Rows from block 7 of the image encoder of a small encoder-decoder image transcriber, named by matrix and row number. Rows with one number belong to one neuron. Each number is 500 + 50 x the weight over its row's rms, rounded and kept within 0 to 999. All counts start at 0. Numbers have three digits each.
After each neuron's rows are labels from the 100 images, of 14976, where the neuron reaches its highest value: "strongest on" is what is common among them. Only what is clearly more common there than usual is listed. The data: numbers of one to four digits printed on busy colour backdrops.
# fc1: MLP up (encoder.blocks.7.mlp.fc1.weight, 1920x320), inputs 107-213
# fc2: MLP down (encoder.blocks.7.mlp.fc2.weight, 320x1920, transposed), outputs 107-213

fc1.376:546482493514489507490519476600510595423486418493447527551437578454493504487580519541361466477484492493492524506468441441464563529409555460518501461516518476451397527476473423558398465562537520437466497533454545483444574545499497580515534416500502543549560581554491538559487483508619531547534532394595438502479485484614499
fc2.376:528492550463515530439513488507469501567512593422503591501567494475544461516529512507513485494512438515505485498446441394528434535527460534477539562419493583557481533435524395610475487558534498465465612394439430545498466469574536421508544605476508445513454491507460496444517532419507547454484469475539459445541546491547513
strongest on: the digit 6; length: two; last digit: 6; first digit: 6

fc1.21:533505496566493530492507475438553611392496493603515484429508505460487489483535464493500562512471589521447510531472483482530466496518489510505564569494415537423550563495483497464469562452560508526428508526492408552454592499504551488516532482504493491547433436561493526609516497557481469441475536438473487546529510407496483
fc2.21:556541499509472402551455480511420525572553511472512571521576569551454560509498435594395479468471461456499506493526540511596456549419514495471590531463512527553460484575537474399550521554522545550532377547457506480520497474530504494513515478543479507582487576587435544503551497486609475611599467635552441481438506522465441
strongest on: the digit 9; last digit: 9; first digit: 9

fc1.729:549519490472481538471537391524551536479390515523517495512536481449455544456484550481568544427467476582463457502593618517434454560529533510555439544547521501606468505513559547449484506511482540521468495507452496511472437489521493505493469500557418510603447463468514465541398519509549511469475511487444474452473483505544525
fc2.729:453497605496513492499532546502530524525504435487546527517438520532520506538514452532518453627507492338523501469536511422444476532526471551462432481558477482575543501453512507481530487534476475491496452571465497514512427497529491575493540487468516463523478533527535455568462528468532547446482533571530507498459526462527604
strongest on: length: one; last digit: 7; first digit: 7

fc1.18:560441579537477557509495439541472436452494620457498428463490478559469514492485423557595527467497487503497481520504456514538479526583504414479509571542488531474460504492447514537414427474473491483418471566479581601517472541553512500611459394617601484479500393413497565457356481541567479520450443553502429442472595448496566
fc2.18:452471475505513523525452445513462549511473450524438507516463545489502489501480510533420447440510472442552548472559501547619440468433557552535461504436463552435492510483549593394553591441483522551516342641509483438502520452535482516522632573508543464420629509579437483458697537527474528574492450566546482544519438558546453
strongest on: the digit 9; length: four

fc1.360:490569522449518550507481451504486434453516558552554467637480417499506518425487440474492485422495497566562451517482511459501492473528526515517487507567447610446429602507437461476537420484528503477490627506552547413402448418511538423500455528452405402478559534542523436543441429501457467560505609537522476446513527426520490
fc2.360:464453527527477333553505533532519511494444473422562492509551529470532493461560484466340453494500473494417481485459510475607507482483430615469577587416566500540601507476481441542585485513412483478534560435485508455467476537396536477496630459472518553478509510526572548452554514604551521520524440439525437493538498586581466
strongest on: the digit 4; last digit: 4

fc1.200:526543548542490429460579442464528484551498604481453488508483589503521532481577517447467480464522496444510501407454459572515431534516426524530500522598426409547447533477514516506421499482552363528498544455578544549473515510610445543489380478560488498583597442528548443499468473485368429524552530457490571423471502480523489
fc2.200:539519478478549574493532508479512479476471382453566528504480451592385438481522541566653437527530527434414436535536532493397586460449528473468414422549496447510601512481482503529588535408461503568517377520497495504420499456439476588523522482385429451379458542549570557511566482434485545495467523503465574427467493478504599
strongest on: length: one; the digit 4; first digit: 4; last digit: 4

fc1.128:483524505454499473401537434619582547388516559401464584473542548550484523518515537460538502483457441578469455475448538500523574508541547585485416515477459470462500474527509526506464383524494529548519513610442595522454505495574554482452455490529479481517460438454612476590522486476503585406399517510509583516504501541549527
fc2.128:533486550474528483499515577446484502548590528510590446494420459468415502540499452460594534536502553487512432514517515539410441507446506509507386498527477496628500428495468527474596475505509470469518396537535435422483474465457524490575523479514473493522510477471507542548455554450483533522464532605477444496452570468538566
strongest on: length: one; the digit 7; first digit: 7; last digit: 7

fc1.522:452525591521459557415518464504552455529472491440443518469453474428496474492480484514442446455511505507521461494595440378469506507413509438612496455459481493470481480552478429537515452543545523461500567505506542536467580557487473513527475418482506491501504526595500511498494470441562456452519519568439460480469512467552486
fc2.522:513526559473530500487545448514515478595492486390488561514551528488530481508524485541625520571481459514446509512423460418554502513482517454503570526406487612594524504458493436493498552565573492432477538420445510584509468509664480486506551559500500438511491495498480533482480573454491514476483475440551438445498501504513558
strongest on: the digit 2; last digit: 2

fc1.379:500470422537449383586428548477548501425467540483540469469468416515452534379531418509421521504508564582449532492503502495551408527409498508417489475502506464458459509486462489384451540497489489619509530530478501425427500427523447437517432483532484542499487523542487471435513578485537427566443515491401480502518541583514432
fc2.379:526522478486534510545511527514497530487480441469561477531452453569486505490524524525542364534529483417556563475513339482558500477614493481466502495435446487388562506539508564434492470468513498486503453437508561520531463524542522526555501511617493429486519632454464438526686452449532530559515458540545504510550540541529548
strongest on: the digit 2; last digit: 2; length: two; first digit: 2

fc1.600:526538533501436499466508487497472479539460515513492500565432493533438504433499470469514534512507514520419486439481488499482502595498537457542474487467485367562549507397479513376506457484508545477552535567455433410458478467473511487569529520489458464410511453486482539455527484627368481492458504559398481404437450471425588
fc2.600:471484489473396586438463520505565506497559454469531525532518519392523462453485500559399559455509497525430397501385504426531482487535535564490529567502465562517415537508461404556504560561479466507507547405519512569471474482381533399458548501541496453536510549591518481528363431522570468507580411441529667515520494529448491
strongest on: the digit 4; length: four; last digit: 4

fc1.322:485536499493472439489415516523478515417479493496554483480435564410443497502500543447354453510528500448466489512605395499474477515459478500573475519481421513438485536532457489511493597479422447554519461576438488562529514571506503478559468448463526538509465487483496458463529579426616427425495536508483442487570484462433445
fc2.322:496482510475547718484504500504495492558492458523507556492484550524615511491485449510254509505507482539504493505517528402500544546440486556450508506480577556551514518494482556544471435547494468543516500483476438398516450487473405465456527529443519421450527568502493430334476447494473525423583483452553498473525493531472483
strongest on: the digit 4; last digit: 4; first digit: 4

fc1.731:571472419550538472470514442513500489507510476563489470383525529503481499465468522623528486488498523516524407519534403487496480549510429485515509495503476495520515476455507522452374530496477398542530504523498502568589484601467503515527510472584501555508523439561487466397494559478537464457415561646569580527519505526544456
fc2.731:461504500476553594530470517438478450498472514605520648522471527476538464527474566453401496519544529444487564512462523462625494496425495558511569537562457569519508526463461502497516506517529514532510421603497448517503568483491416478507517518395522478492492589544490449468569359539432513447530507500515419477550499519480445
strongest on: the digit 5; last digit: 5; first digit: 5

fc1.119:561585486401496501559504466548550517551511480540455525496523422481479508446480584517505494461520558497568502552492487511515452504510470497494481547510450454528562471501523446505415584488524471580448450538582483580416519543408482411515515489515484499574481581490504493508502485457550533562427417519523489491477517517618465
fc2.119:466527577516529454376504468532485461582503425524483551493485504539423457522619479485610458471494470503507544460496390399541437430762464501524545574450551510550516503474478515447498466494476476466521418367487575466575534507472521460497479461526480474475495516533586436565511526496427473530472452452520400512492592468489573
strongest on: the digit 7; length: four; first digit: 7; last digit: 7

fc1.606:459517459526523505580519641488566478523544433434531580428526476610463562420596486441498411470575545497584478513503411516501514534457550509382481473511500595513363432472514499476488534532613441477515503549476613474494512488624477465460428509473531462584522521445369481576596508400422497548511434545436483458544512447435416
fc2.606:474471458506491546539504415568516536456499499460556523517425451440438501479498578495557433482473465451416440529448598566349517549390582449540497428550483457476635553435466515491520605413458501443457532538464461551419502503445573553476565413496474475484467395473562508518521471502639533496444571545448513427544474495545581
strongest on: the digit 5; first digit: 5

fc1.239:485503565498416516516424478467490540449547492587467475573497494405432496389489563489392485465544534529558505458593434493428597549460472497581503468511463493489518530477480519525406473494562467448573520516431488558474618489564433516507465513484501471462516582541518479452505443433650528542508479495555519562508608458481495
fc2.239:503535533484552613486471517440464516618510461422501544471518566483636488499478427547531508543555504532482573506427446407520504585578508496511590583422552536494548444458527488521468510629527448525500425478500431494518494488568500439506564509458499454526557523407511513454480581566443526471488410420486468454520530522471596
strongest on: the digit 5; length: four; last digit: 5

fc1.524:435537527464566536540498503535472576473459497527517571404453491520489556507482581539372439487521501561510521511589571552541467373474473496536531493520545525395453478441494563508542627437443493430509443452483400442460486460411456488486511581518612520515497591474549401400530585534459543437533537487504514597534552601413533
fc2.524:556484567470507393489544445491518521531457356435453589529525497546503462513526464489353544442483522357519498515531534600491581505424523541554417491541411469451483522489454448568465509409519498492558422566500448480462559576492473476517474538473450505482532530407460623523514592540539415449550511576507485446448549448467528
strongest on: the digit 4; last digit: 4

fc1.386:463515502419466436438572512536499494595468508576519502434460484467511495466490518559526487435533521545433549501559508432536437579596527519609499515476469433521573504499467579473489536541583461532489498580459490502535553483488547449379581577558417393475485530488498460432415501556446514555530501563544485497513575460540518
fc2.386:490527487474455644488466537485567526580463475502542442529513559442477494486484501532527481507510509485498464446434475450533507548534552580497430497499521497567500539450514499470579475534410489407539578428477476531549417425435517483535527441457527546585433438542447501561436540469565464479527446299543570430522465531490470
strongest on: the digit 4; length: three; last digit: 4

fc1.27:503537433577426576550568442466426571497521431581411519444519434450498530496476463491531530481445493601554445468542502544441550556545471511555519510521514521517526455551503503517435432629514414460549504480566505557530472431563559501416510518554468615507436496475525527473478516367547523491502578541434482483551447476368519
fc2.27:520462627508492601518483406506502476475528473415432577542509537553508512541516481508600519416488499518447460465446514514588476562443507442529522463445431540563512511448512486498504575507487508476465497569458534455485513475605441488494533473550500405465481527468508666548497597517470533566470512517535497510478532518546647
strongest on: the digit 5; length: three; first digit: 5; last digit: 5

fc1.651:566537455575480535410472430499481476508593547489538447532469488530496416495573487516498541556542390443561549400423572460510517444484544407546464489548488453577584533528455489492436520389507443513395412499532492587526541430521542531489473519510561491491485485533492470516445508458484488529557552542458558547515490376533491
fc2.651:496522557496480519444542536537526522548514589523517442486486519522509466556500498460630511547507474567437563552437441471411498382688464492515484552566521511533423501470489551543562420470570482438567566404518477496552474561544466487511514575572566539563522476538542481593502589490526512467434472400502442543547605524491540
strongest on: the digit 7; last digit: 7

fc1.601:519548479571509504552565545420603532538507516473424512545429531587624554546573469404556460459538493514444444511568425600485467515586473530428592521462349383562571430478513524536509477528545412547477486479459497536488545441563472512486422374542472507478439445481500399537537422461449514485529494528499511517569565499462487
fc2.601:525461487518516584500541439480509504542505364478598549457510450537404521479501515521478454513539538498448484529459534517450582555440601454498413495527536443541587501500452533546552510438440494515534404514450433456400509515408452566481467403454461518405443593503578550493562517477506525537483547576498561371448496512489643
strongest on: the digit 4; first digit: 4; last digit: 4; length: one

fc1.479:607515556569481583488532546541518430462451515479541432421541488512481448505480472542545456515416474486533516510522483548533516485573496404484435657523415523456472505484500547527434426467389525502457497588481534640512506598558513513593497470565553528483502494530511537486409558503500476552398366556477480383456482499431527
fc2.479:481469443519527479528428450502462535532468393496464560497438511503552520505507485522389498478511498449560508486563508519643436500455518556506463492461467582439492522483520649479543524448536503561497335526488504364471489530511458489540561506499533466415605514519497499421682507561472512542482491572546470571572470555542414
strongest on: the digit 7; first digit: 7; last digit: 7

fc1.15:477568440558538473500512536585531555513498562517445521482459450419455442401456501512429415536479530566461482460437461522482417528446466598424546449456576545449489507499442485487496455475487526476481477521506454475467484421415478444474550511564562483531526620444542502478599489451564524490641509622510524573564573480525424
fc2.15:495511489483467413513483549460494548474476459501505469534503493480454421524522483497398479551526481399684451450517545552562476405518457479503447564495417514462487433517500470418524361498486521448572424610533492453541593540499494505467474474535492546571519530493417465546507484602554490544445429459509530517502505506457433
strongest on: the digit 9; last digit: 9

fc1.146:510497498545480555573469477481593504459417494516469441470547464514462550525598503519483596465542518459454471590497535521496506489523459463463409469511527452566455539492529545474472492601473561435530459532504477474543498504436447503429477523494514547525381594590470427463496442557538534568583547521515573494466471550555486
fc2.146:440422525505493554538493538532494502485478449473613521572442512569472544517501510503531476559497459398563489446513513468390505515524627490493499542630447468555560515429462511593586499470447485500490499452459475497525475571485562570541478439507532547466427498505582444524433464491509486476405504522511540410406506474558575
strongest on: the digit 4; the digit 1; last digit: 1; last digit: 4

fc1.166:545455514527479539567488499482409435493474574512518454448440484515416448426510527454507474386442637521478465518512473529537457532546515514580567469435495483525504520502463577532509529498554429521506497520492521430460559445478501442514480544415467376503520437349489527468478397498398479463447473537406579536502506511457543
fc2.166:496531428502455537490516475540551513494529515476502466490550549465517499420470489472455447424540498436419423529506392477500478474457591531572517453418488525493520579423522348494433480432509472446513527423516528557435473457349506470446496427541497486423475435505448506510475485464605528514499540562558628486511433514397432
strongest on: length: one; the digit 2; first digit: 2; last digit: 2

fc1.366:528439496494509510417616504505516533478478535546598473489481446514487580514506491565444536517476508536421482554511517495500577495567508526532454412557423478560572572589537556548465445509517548469614521598494474375504453503464472472501484573570551387435506419480494486517538483512399528472498518563523557537513366486480510
fc2.366:479499441507469487486404541460570517591415465501451498519485452516505432458502498524547490541459483448485482532383468375566509443595576576451481522563468513487415475453448482528615522545462509432567437330503498487463481557382521501555543444593547497477469497513510526553360512568559437522551396444603471416536464465479451
strongest on: the digit 6; length: two; last digit: 6; first digit: 6